Weights of a small image classifier.
Training: muon at rate 0.0044, 17500 steps, batches of 256, held-out accuracy 97%.
Rows from block 10 of a small image classifier, named by matrix and row number. Rows with one number belong to one channel. Each number is 50 + 12 x the weight over its row's rms, rounded and kept within 0 to 99. All counts start at 0.
After each channel's rows are labels from the 100 images, of 14848, where the channel reaches its highest value: "peak at" is the part of the image that holds the peak; "peak on" is the class under the peak. Only what is clearly more common there than usual is listed. The data: simulated grey scan slices of phantoms with and without marks. In brackets: how many of the 100, against the usual share in percent.
# convs0: first 3x3 conv (model.blocks.10.convs.0.weight, 192x192x3x3, each kernel summed), inputs 0-63
# convs1: second 3x3 conv (model.blocks.10.convs.1.weight, 192x192x3x3, transposed, each kernel summed), outputs 0-63

convs0.81:50 39 23 29 40 53 72 43 40 26 44 69 42 61 57 59 62 45 51 36 43 63 45 57 54 73 35 35 51 35 62 51 29 61 71 39 39 55 42 48 55 20 44 56 58 66 46 53 36 59 55 53 38 34 53 32 42 62 27 43 52 69 50 52
convs1.81:74 51 73 48 55 51 50 49 47 59 43 52 47 38 50 53 47 48 49 09 27 50 63 50 00 50 51 50 29 52 49 53 42 54 52 50 48 53 56 48 12 56 49 47 48 50 29 35 48 49 50 50 71 46 50 61 84 46 53 53 30 73 51 55
peak at: middle left (48 vs 11.1); centre (33 vs 11.1)
peak on: lung or cavity (44 vs 5.3); organ (42 vs 17.6)

convs0.0:56 41 53 55 70 55 24 58 51 43 36 64 44 48 56 55 53 59 43 76 31 48 53 68 65 45 53 45 61 37 36 44 57 26 33 53 50 63 40 53 53 44 59 54 47 52 41 58 65 54 55 57 47 56 30 56 65 43 44 57 34 61 29 51
convs1.0:43 51 53 49 50 52 28 51 38 48 98 38 53 41 52 49 46 49 51 58 99 50 40 56 63 69 48 51 38 48 49 52 30 50 50 50 51 50 51 53 52 52 46 52 41 49 58 76 48 51 50 48 15 27 59 54 56 57 49 51 67 63 49 49
peak at: middle left (49 vs 11.1)
peak on: organ (69 vs 17.6)

convs0.174:49 47 73 68 33 67 64 53 44 75 55 43 41 75 46 48 34 48 21 50 51 50 58 35 52 54 61 54 54 23 35 53 50 28 50 66 39 64 42 74 43 58 49 55 40 49 37 69 57 57 54 54 52 60 46 59 33 61 73 65 41 69 29 53
convs1.174:26 49 41 54 48 53 38 54 18 20 99 45 52 54 48 51 49 49 52 26 91 50 62 49 60 55 50 51 25 46 53 51 08 52 52 48 52 48 50 51 58 49 50 51 28 51 80 32 51 53 53 51 33 49 65 74 96 30 49 51 55 38 48 50
peak at: centre (58 vs 11.1)
peak on: organ (42 vs 17.6)

convs0.45:31 49 70 28 39 50 66 47 18 57 33 37 42 36 60 59 41 70 32 29 60 25 55 60 39 24 56 44 43 72 66 42 51 74 52 45 41 44 42 59 63 48 45 46 52 50 40 58 37 74 46 67 45 52 59 39 39 52 50 57 54 53 50 47
convs1.45:29 48 37 48 49 50 52 51 56 30 41 45 51 16 52 51 55 51 45 77 77 51 61 45 69 49 50 49 64 46 51 49 66 48 48 49 49 49 49 47 45 47 46 51 54 50 78 49 51 49 51 50 47 27 71 43 84 54 52 49 82 49 46 46
peak at: top centre (36 vs 11.1); middle right (33 vs 11.1)
peak on: organ (45 vs 17.6)

convs0.110:39 55 61 53 46 50 35 28 50 42 58 68 55 56 50 57 38 50 20 52 35 38 46 43 14 46 60 42 55 39 50 40 69 44 41 46 39 38 49 51 42 34 43 69 51 35 51 54 62 48 62 52 48 54 42 38 49 47 69 56 65 51 45 63
convs1.110:57 49 95 50 51 51 32 51 65 55 52 66 47 68 49 50 47 48 40 49 03 48 50 55 43 44 50 49 34 49 48 50 14 51 52 46 51 51 54 49 36 51 52 52 40 47 48 61 52 50 46 47 38 85 11 97 57 53 50 52 29 56 50 54
peak at: bottom centre (74 vs 11.1)
peak on: organ (45 vs 17.6)

convs0.106:52 53 40 53 48 60 39 47 48 50 53 37 51 39 43 48 61 41 40 45 30 37 45 64 40 46 61 58 43 29 43 44 63 57 39 51 30 42 40 38 53 41 47 41 36 30 45 71 31 35 74 46 33 36 26 50 48 58 32 25 68 57 55 51
convs1.106:61 50 73 46 52 48 39 53 46 36 40 31 53 76 50 51 51 53 37 66 41 52 67 56 55 25 53 49 52 47 52 52 62 52 47 48 50 50 49 55 37 53 44 49 40 48 53 33 48 50 52 53 85 66 32 35 47 64 55 47 29 49 49 52
peak at: centre (50 vs 11.1)
peak on: lung or cavity (32 vs 5.3)

convs0.121:46 33 58 49 50 62 59 55 61 59 59 33 43 29 53 47 57 49 38 71 39 35 53 63 46 78 58 38 63 46 42 70 41 55 43 60 51 40 47 59 74 66 41 73 63 47 44 55 79 32 54 47 54 32 49 58 34 40 65 57 29 67 39 52
convs1.121:43 52 38 51 52 51 20 54 45 31 84 73 51 62 47 51 47 50 50 28 75 50 55 72 90 22 48 50 50 48 49 52 47 51 48 50 46 48 53 48 98 49 49 47 25 50 62 70 47 50 47 49 65 70 66 51 51 78 50 51 30 50 48 50
peak at: middle right (43 vs 11.1); centre (30 vs 11.1)
peak on: lung or cavity (44 vs 5.3)

convs0.15:64 53 60 55 48 44 49 40 39 53 53 71 40 44 45 30 42 46 49 53 40 47 32 39 60 51 38 44 53 44 48 51 32 38 45 48 43 37 50 46 61 46 56 48 57 33 49 75 50 34 48 29 52 67 65 62 32 42 35 34 24 56 45 47
convs1.15:81 48 25 49 49 51 62 52 48 52 52 29 50 77 50 49 51 50 54 55 45 51 67 37 39 35 50 50 57 48 53 49 58 49 49 50 49 50 50 52 99 49 50 53 31 49 58 72 49 47 52 52 72 58 49 00 44 71 51 49 44 31 47 50
peak at: middle right (31 vs 11.1); centre (30 vs 11.1)
peak on: organ (40 vs 17.6)

convs0.183:38 43 83 58 49 32 57 51 48 35 41 48 65 42 42 42 48 54 71 65 47 70 39 47 63 45 73 46 45 64 42 59 50 28 27 54 22 45 44 52 64 32 49 56 41 44 50 88 48 23 47 46 52 38 63 50 58 67 66 54 36 27 52 57
convs1.183:32 49 62 56 50 49 44 53 56 28 68 58 46 73 50 48 50 50 49 40 25 49 67 46 74 34 49 48 47 50 51 51 28 50 54 51 50 47 47 46 55 51 50 52 43 46 45 89 49 52 51 51 61 44 73 75 35 83 49 51 37 41 51 49
peak at: top centre (37 vs 11.1)
peak on: soft tissue (48 vs 17.8)

convs0.48:67 55 69 51 62 30 53 43 53 52 55 48 55 58 48 30 69 29 53 57 52 42 49 38 57 49 56 49 42 38 50 64 29 21 56 62 60 41 40 61 53 29 67 45 38 49 28 57 45 36 60 38 54 64 57 59 44 51 60 73 52 52 40 35
convs1.48:55 48 66 49 51 48 46 52 40 41 48 24 48 50 53 48 50 54 46 54 46 48 41 49 68 22 55 53 64 50 51 47 55 50 50 52 47 48 48 50 62 48 49 47 31 49 44 57 49 50 50 48 24 23 73 30 35 51 49 49 57 35 49 51
peak at: middle right (66 vs 11.1)
peak on: soft tissue (42 vs 17.8)

convs0.78:49 32 69 70 57 57 62 55 45 32 47 54 63 52 33 67 55 33 44 60 38 39 50 58 55 60 72 52 68 85 47 50 52 53 46 61 37 51 41 57 34 41 60 45 65 56 33 56 64 42 50 37 61 38 65 53 47 50 65 58 36 52 67 64
convs1.78:38 52 60 47 51 49 27 48 60 38 05 59 52 25 52 48 53 49 51 59 10 48 15 34 41 69 48 49 40 50 47 48 56 50 51 49 52 49 49 49 17 50 49 49 68 48 53 24 47 51 52 50 99 58 43 88 78 45 46 54 56 72 48 52
peak at: middle right (30 vs 11.1)
peak on: organ (55 vs 17.6)

convs0.153:53 50 39 68 52 57 64 35 35 51 61 54 54 60 48 47 49 48 79 49 27 22 49 41 45 40 56 53 51 55 38 54 59 57 47 59 53 63 62 51 11 44 47 42 48 39 39 47 70 35 50 53 68 69 56 33 51 43 53 52 48 45 53 58
convs1.153:28 54 54 53 47 49 76 49 38 43 95 77 49 65 49 50 48 51 60 35 58 48 44 51 42 53 48 45 03 50 49 47 33 52 49 52 50 52 50 51 22 51 54 48 31 51 54 61 50 47 52 49 63 61 42 57 17 50 48 45 23 74 52 55
peak at: centre (46 vs 11.1); bottom centre (29 vs 11.1)
peak on: organ (42 vs 17.6)

convs0.43:65 46 59 42 62 32 35 34 66 70 57 55 39 40 43 52 42 46 36 49 51 51 76 49 61 66 53 47 50 54 66 50 47 47 57 65 72 52 51 58 47 56 39 48 33 65 46 61 32 67 65 64 52 45 40 48 37 68 29 62 63 53 43 40
convs1.43:07 53 28 48 47 49 44 48 29 24 61 48 54 30 47 48 48 48 49 41 85 49 43 42 41 56 49 48 19 51 52 47 20 51 52 48 50 48 49 49 21 51 49 47 51 56 72 40 50 49 48 54 36 34 50 91 53 19 51 47 65 62 51 47
peak at: centre (64 vs 11.1)
peak on: organ (58 vs 17.6)

convs0.91:63 48 52 33 39 47 62 43 61 66 46 64 43 36 58 51 51 58 56 66 58 46 59 49 45 43 45 50 49 53 47 55 63 42 47 75 65 43 63 38 29 43 42 55 24 64 35 35 55 50 66 64 58 57 49 50 35 41 40 43 55 53 57 66
convs1.91:42 50 39 50 46 48 20 49 18 32 84 34 51 58 51 50 46 48 51 41 99 52 73 35 40 62 49 49 26 49 52 48 14 48 51 51 47 48 48 50 43 51 50 53 44 46 61 46 52 50 50 50 73 27 62 57 46 56 50 54 50 64 49 46
peak at: middle left (65 vs 11.1)
peak on: organ (56 vs 17.6)

convs0.112:38 56 46 50 39 59 65 21 52 57 66 69 51 50 50 57 43 67 69 54 62 39 43 35 33 61 38 35 38 43 45 36 25 66 49 43 34 28 43 36 42 45 39 37 45 50 38 30 48 24 47 59 37 40 37 52 37 55 43 33 58 50 44 41
convs1.112:52 53 89 51 51 47 42 54 56 60 45 37 48 00 43 49 48 50 42 56 45 52 56 54 71 52 50 49 65 52 49 53 56 49 50 50 49 52 52 49 61 50 47 51 44 52 71 26 51 50 48 49 80 52 48 28 34 45 51 50 33 66 53 48
peak at: middle right (49 vs 11.1)
peak on: soft tissue (47 vs 17.8)

convs0.83:63 26 56 58 68 57 71 59 54 54 58 23 44 42 53 45 69 61 58 73 16 45 72 36 44 36 49 59 34 49 50 46 34 35 42 56 72 47 42 56 52 55 59 65 46 44 44 54 52 30 43 41 49 55 60 48 66 53 41 50 50 51 57 53
convs1.83:61 47 60 52 47 47 24 52 42 37 48 11 52 44 50 48 49 54 47 36 41 52 28 40 68 41 51 50 68 46 49 50 52 54 52 50 53 52 48 53 59 50 51 49 33 54 35 51 50 51 50 49 79 06 62 12 71 72 53 52 59 24 49 52
peak at: middle right (48 vs 11.1)
peak on: soft tissue (37 vs 17.8)

convs0.87:58 28 70 61 59 56 48 51 45 57 32 73 78 38 37 52 48 59 49 47 53 38 40 56 52 34 56 37 55 73 66 46 33 41 40 66 38 55 46 63 51 34 70 34 56 33 46 63 56 38 28 61 38 50 44 66 40 54 62 74 29 40 60 63
convs1.87:34 50 29 50 51 50 27 52 48 26 61 88 53 69 53 50 53 50 48 42 32 53 41 54 56 50 51 51 82 50 50 50 20 51 52 51 53 50 50 47 36 50 51 52 36 52 26 70 53 51 49 45 83 76 69 98 85 45 49 53 83 48 50 48
peak at: centre (28 vs 11.1)
peak on: organ (45 vs 17.6)

convs0.13:47 50 48 48 63 53 52 51 37 51 40 33 40 53 61 50 45 49 28 53 36 71 59 51 36 46 46 49 46 30 54 34 53 41 54 68 55 43 66 60 62 49 51 43 53 76 44 44 19 72 47 71 48 60 56 47 25 54 43 55 56 50 57 53
convs1.13:26 52 38 52 48 51 48 51 27 25 77 74 51 29 49 50 47 51 49 52 99 49 57 47 46 63 49 50 19 48 53 48 46 52 50 53 48 51 48 48 47 47 50 54 44 51 96 23 53 47 51 50 10 32 57 74 63 54 51 47 54 60 51 49
peak at: middle right (61 vs 11.1); centre (37 vs 11.1)
peak on: organ (53 vs 17.6)

convs0.148:57 55 51 50 56 56 56 45 60 44 32 42 32 70 46 58 40 52 54 49 57 40 54 31 43 53 47 49 33 58 43 40 54 51 37 58 46 27 59 52 69 49 36 43 63 48 41 57 55 43 67 50 51 30 59 41 26 57 61 36 65 48 40 43
convs1.148:79 47 43 46 50 50 47 50 45 12 44 16 47 41 49 50 47 52 45 63 57 50 66 52 67 61 52 48 39 49 49 52 64 47 48 50 49 49 51 49 64 52 48 51 47 51 56 39 49 50 48 49 24 38 55 00 51 43 48 47 33 74 52 49
peak at: middle left (64 vs 11.1)
peak on: organ (61 vs 17.6)